config.toml
model = "image VAE"
image_size = 32
encoder_arch = "mlp_mixer"
encoder_activation = "relu"
encoder_dropout = 0.05
decoder_norm = "instancenorm"
decoder_widths = [48, 48, 96]
decoder_upsampling = "transposed_conv"
optimizer = "adamw"
beta2 = 0.99
max_grad_norm = 1.0
final_lr_fraction = 0.05
warmup_steps = 720
weight_decay = 0.05
Rows from block 6 of the encoder of a small image VAE, named by matrix and row number. Rows with one number belong to one neuron. Each number is 500 + 25 x the weight over its row's rms, rounded and kept within 0 to 999. All counts start at 0. Numbers have three digits each. After the name is the row's rms in percent of the matrix's.
After each neuron's rows are labels from the 100 images, of 14848, where the neuron reaches its highest value: "peak at" is the part of the image that holds the peak; "responds to" is what is common among them. Only what is clearly more common there than usual is listed. The data: numbers of one to four digits printed on busy colour backdrops. In brackets: how many of the 100.
# fc1: MLP up (encoder.blocks.6.mlp.fc1.weight, 576x192), inputs 64-127
# fc2: MLP down (encoder.blocks.6.mlp.fc2.weight, 192x576, transposed), outputs 64-127

fc1.478 063:495478502474539524510477520464501489496508487487502496483511508511480508491515519487482473477495518548475504497499499527520468479504513480513450489504524481564501518437479522489515508551471520
fc2.478 061:526481541469493483508503513517534520491484454476489468491478474502491505495547482491540479500529504528506493502475493473497532521490481516524518507510495481510459549517530508470488498468493479
peak at: centre (32); middle left (29)
responds to: pink ink (52); white ink (41)

fc1.11 118:460519457513501511518493527495475550509539492499496526493482469497492471521516486492474499507519523511496474518462539527434513515500466524521506432591502459492515433505494506469523432517475475
fc2.11 120:564489502516488474488576499515490485475479492503517481524485493495498512483500526481581472494544520493562531480535488460515525513523510544491520496473528511502453525525546482535478508497468496
peak at: middle left (35); centre (29)
responds to: blue ink (81)

fc1.534 103:484491512527505494479512504489552490494500498518516470497562484497500483508486442513513467541483511454476445492499497493550490465488494425474472472514470470501473485543509506460480444524502510
fc2.534 083:522525511540527509502457510497461506484470528501506511525518504501519520553458500531502534458506482514573487480528481474533553489537508587503534510429505503515496505471511511494524500525504486
peak at: middle right (25)
responds to: black ink (29)

fc1.92 113:454495469491521496502508518494487432500524516490458486531516489515516549446588535490492548518538519533488538503478478481487508469521498499523527487479506514489448494479461500484501477489485521
fc2.92 103:490497486540517502502479510514514533491495475526502514518522536458489485463521480521508545531490517509496483514505521526518485528490507496522495542482436493464585524492554527525509505509523499
peak at: centre (33); middle left (25)
responds to: red ink (43); teal ink (34)

fc1.372 097:514515486532529531516526516478586480525500499508509494494481507513487496547506499544551494448505484530519482515525511529435514510497496439495528464529496477499555485491514488531497487462489481
fc2.372 079:514504510477485453521497524566458502500495534497508503510493480538527523486494463473392486502475483493495512507479489491506495490493529527525505498516478503544497488513505467467498480536483507
peak at: middle left (45); centre (27)
responds to: length: four (53); black ink (51)

fc1.569 074:482538522489482497513494488468532487518543503511479487496513487514475489518492482505481465503483516542523504488498554465504497492550533501504540470559514535484523537489484497472499471505534469
fc2.569 075:542487498495491487508502552517460537453512482503489491506508491483491479555514495494449500521496501510487539511487538453475531473453508499528517545485509486522469488511539493512485500518502519
peak at: top right (36); top centre (25)
responds to: white ink (72)

fc1.405 095:416496465501500516531491555492485465519506507550521498526515527487489477495479511536464526496534498519499515543550499509470494472587494451507495435512492489536504459507491475486524486484474501
fc2.405 096:600504523546512475470473505512479499525515474490486498472496492490495523519492460534522467496495501506486503459483509510522514491486526504512470542528468481470492476513524494471509503508535497
peak at: middle left (31)
responds to: black ink (35)

fc1.574 130:483463532512487524493518496488571478491491464522493496567550507496491457529521481516501496524472494516518502497466499523432488510514512467471486452523494470512513468512463500491470497491494491
fc2.574 098:516511469505501493512500476521474504503478479533510485502516477532550506486458529502506495485496486486532509485487498462517525516501496569474529500462520489523444532508491451476526496485463526
peak at: middle right (31)
responds to: purple ink (57)

fc1.284 101:500493511518521505526524494476478510517522487531512509531505477488499495439483484498509496485514491549475510515509531518470524505512496436508415487517459499508507468514435494503477490502493523
fc2.284 083:528502456516498502522493516492515505504508485495513491513527513504498541553526482513486525512522488477518513509554509483490520474515469536460509522505521527523493530494531479444500486470479476
peak at: middle left (34)
responds to: black ink (71); length: three (51)

fc1.565 113:476518501551553479496542463524514462515511501526488552489469504502478493492513523529489476494458497461515432490502533506509502519489499481520478484522482501503481558507476497468505510489542513
fc2.565 107:517539487469507549506455517478528534503487503506531497500517504515521501508499448473495518486508461513484528516491483520477497503492514509519530551462430556445513496487551461521451500534464488
peak at: middle right (26); middle left (26)
responds to: on a plate (73); yellow ink (36); teal ink (36)

fc1.322 157:486503471510475519467511591499457498528484520479530520495505522484482533499533491518514492521472495516506576490508517516431519496483459478506530457543519478499539454494436495522516488519515520
fc2.322 148:556494535528502463498433427490519506513479486518490519481519503501500506491464547514521532502479502545511461509474525475550527494555500549489473503462503504491465523496523485479492533472469492
peak at: middle left (29); centre (26)
responds to: blue ink (55); teal ink (41)

fc1.521 096:496516509521546464503541502473519515533534525504496503495511479474500500480527515519482470478458484511504485530516531480504532470492490479515513460484460456502493477485494518519517486499455472
fc2.521 096:558515495486520488478471524498489494496488502498503487519457521496479517505485495491550520533497527509506556511475463520482522512492495540526501491438483483507498567492533523484528509505473490
peak at: middle left (28); centre (26)
responds to: black ink (28)

fc1.77 110:472507501537507504511513456426480490484500508513505501470476464485512511512508557529486466494513467503478497490510519468477481513532492541472485536507501501508519501505476534495524541516532523
fc2.77 102:494506484432502493493509492529510518496515502498526511516524526458434498472498509492499504529480528513509517510488513519526512502467481504470504565487463461479499520474513521503524497491494496
peak at: centre (70)
responds to: white ink (45); teal ink (31)

fc1.527 093:478505489559493484509472499510526486507535497483518516447517495507501496539524581510474514491520523525472506514491532515508511494534465486504519437564511491454529487460484476478485519489473503
fc2.527 092:492490504506508540488467501497489543510512519510520483495476483462482500531506452491483451524505482496436519509504510518466553468473525495507495491541488490546466456471483492478523529513500534
peak at: middle left (28)
responds to: red ink (91)

fc1.503 100:532523476518517475525547503479552502507500475514502513493506509508499487466462526509534467489471510461485493552545461508437539496504509485498544487514470462507504482474491508535464469502510509
fc2.503 086:489517506544509503520402548523490499511481522487516471489498490508513473503535467527469487500504480542460518448541519504530527500461477501498467505464514475479555492490465489453487518467472521
peak at: middle left (43)
responds to: black ink (65)

fc1.129 134:495509512497483470523516524508533484547501508507556530525483499498493506475538492497518490522489461522470528545531515519491501487581508509519538503583469484469507492471469504463496491548454488
fc2.129 141:505499522511517488506476471515463500528498516495498455504479537529536514521483503506507472481501507505517475470476491466480531466480536481499448483476524499520508442532500475504518507519522518
peak at: middle left (35)
responds to: red ink (77)

fc1.195 124:452503480508490482490506508500526476503525477477488477487506457491502494502505512510472446531549549555506554527424496491520494484521459519508456485498487443438480484464486524535502537560515520
fc2.195 105:560496439512562482525508482515508491512489506502516471476528490506521516526458515522491457508493498495480457512483534485522505511495556525499486473512454505487481492504500502539513507516474513
peak at: middle left (26)
responds to: length: four (51); black ink (30)

fc1.18 098:533489504520511477506544483483504492514522508507489481556501522462526476490467527543471497524481483421481517564521518509508512509507532503485513470540496464482482456473485510537483456496501503
fc2.18 087:494532531491486509498457503522521482535468487478505492489512481498501509520512461502499496502494508528520532493489487495488501515516544547498468542462468475521496505471502494450514494459464518
peak at: middle left (28); centre (26)
responds to: red ink (76)

fc1.118 126:463494484476516516483525538502449503510504496508490489533489492488500477515557470536472453544508509492504531509540515509462553496485503522485555480567490480469517492497507500504496494515512483
fc2.118 097:534506556526495491493452511527527483493425481498474521501462499508539518473461543501533525475521508496553530531483495499543495515533511554494509465450553510526451519515506488491496482506500487
peak at: centre (53)
responds to: blue ink (40)

fc1.285 087:502510547454516525494544510492562530512476473518526504483513506498476507544506447473522505523471493467512488497455499507490508503513489474503528494531491501494536514494455489467517483490514454
fc2.285 088:523517489466508530499517511555511495494457525442510502524484498545495521479502456485466504526532520482493532500508472500554500555471488549539481516473516496516459514529529476525482482525483516
peak at: centre (35)
responds to: bold (82); on a plate (69); orange ink (54); pink ink (37)

fc1.95 076:460492532476501516505495513473544474502519483538552484459511488490488486543508513504486491475513488536506500490477495446497497502517490483519525481584490519516507523458517521487535513539523504
fc2.95 072:543510518509490489485500519554542498522472492519519488505521459482506466451462482516490512487452509493562517541478510491533485472501522509518500491445488471497497576460563505513479515485513459
peak at: centre (41); middle right (27)
responds to: white ink (57); length: four (51)

fc1.233 091:534502543497539490520535473541477445525517495479514506499459489536486505489490534469534448485468502483529469470496492509475516501521515454516481504544499530508500507476480511495507521523503508
fc2.233 081:500491478502479511504457565477511500498507456487526518523533527486477479535496504489511533546507498518519527539505498547512506503536502516525543582464411502490488557523535551497504481490479479
peak at: top right (45)
responds to: white ink (82); bold (74)

fc1.365 079:500509492549512511495525463512480482497531502504512537510536474461505514495478497483456502503458501470503439529509555506486515450505502485484486531540486412483501469506502492497514507479525463
fc2.365 076:490480533494510528496459528470513492542505494474474452505514513466462469484526473514512492515516478517472516493498504513504500515480526476509496504500468478524504486493499520469518524524468515
peak at: top centre (30)
responds to: black ink (50)

fc1.36 075:496551493569484501493519497446512506508517483539491540488490517465499472468495546543532477490508527532509484495504544517506526489487444446514513478494510491489536492500517501516528515544521499
fc2.36 070:465473500512526499491461534509501439545501482486487487486539510509523517535453478501405526470474485457500515495522516472548492483522494496510488510502514496502482540492534517490524495469522506
peak at: middle left (34); centre (26)
responds to: black ink (67)

fc1.335 104:500484520505553503495513536507539490500502465500508480498483505511477485466458474506535430479502492550521542521521469502501476515541496467499474492470508523486526537477464510569545527521513496
fc2.335 088:515498480486493505507481527492493521486488537474516519529546466521472508530485462488471539529473501492485498509488521508519521478485534515507546562522450501434518501488548465462482534500485507
peak at: top centre (29)
responds to: white ink (75)

fc1.279 072:466479527508519484519480489467535535476497512542481524487495516514492507505513504545456533509490527465474463493508496491474474497499537426534504521516468489490494532518500483478517477508502432
fc2.279 068:498536460499504478550493510531493460511496495495489508508516522497489508488509494502535468487536484491458479483476510497519456468471559476540492489490493494510553484464515534531500502515458528
peak at: middle left (33); middle right (25)
responds to: white ink (44)

fc1.236 115:521507535505509513488483504488519499470531468538473498482485509507499479525493556468494518520494539463522427538482518490494490470526500438532480517507504525483479514510485507491499492530476477
fc2.236 091:510493471475522488531515513497487510502475507519534496496488508559515527438497478506536496477500498501483520499506460487544466499464531510517526524504463536505532522491544493519515492516510491
peak at: middle left (31); middle right (25)
responds to: pink ink (40); white ink (38)

fc1.430 091:459514460511524469472551519502525476506505522519508499508516460483496517520499500523470500491522484503485487508510493484510488527508489500491520487496516438475529511472503613505549474510482500
fc2.430 077:514525522490493490526446503508494533451475471528475503507505521477450492521511507546507529502477525469513506474487520545513514507493488518463456501464488490487506550536508403510477470479491496
peak at: bottom left (34); centre (30)
responds to: black ink (31)

fc1.530 088:482545493509481503494490492457505520496520478512496476508504491510481514594523512485501475470489561499497500501491503488496519504526510465544522478491464517522491526494473509503511474528521478
fc2.530 090:558509514522521457480473499504485524495470510495521487482479490483503531554492446508510476509485473544505522489520494506514518507494524505513494551491505467481503465521530508481517470521483493
peak at: middle left (32)
responds to: white ink (68)

fc1.538 089:469515521499475483534519500522470475490488512511504460534527539471513507478481513528499499560497516475466493513506566481467485490559461522505519460547501483504505494495505514556489490516477507
fc2.538 079:468513508491516487497491523488508481550543471450469472496486503520529482570532487457488453546533495515443494453510516535500476516465505475484523482528506510469546482451493474471494483527496525
peak at: centre (100)
responds to: blue ink (42); teal ink (34)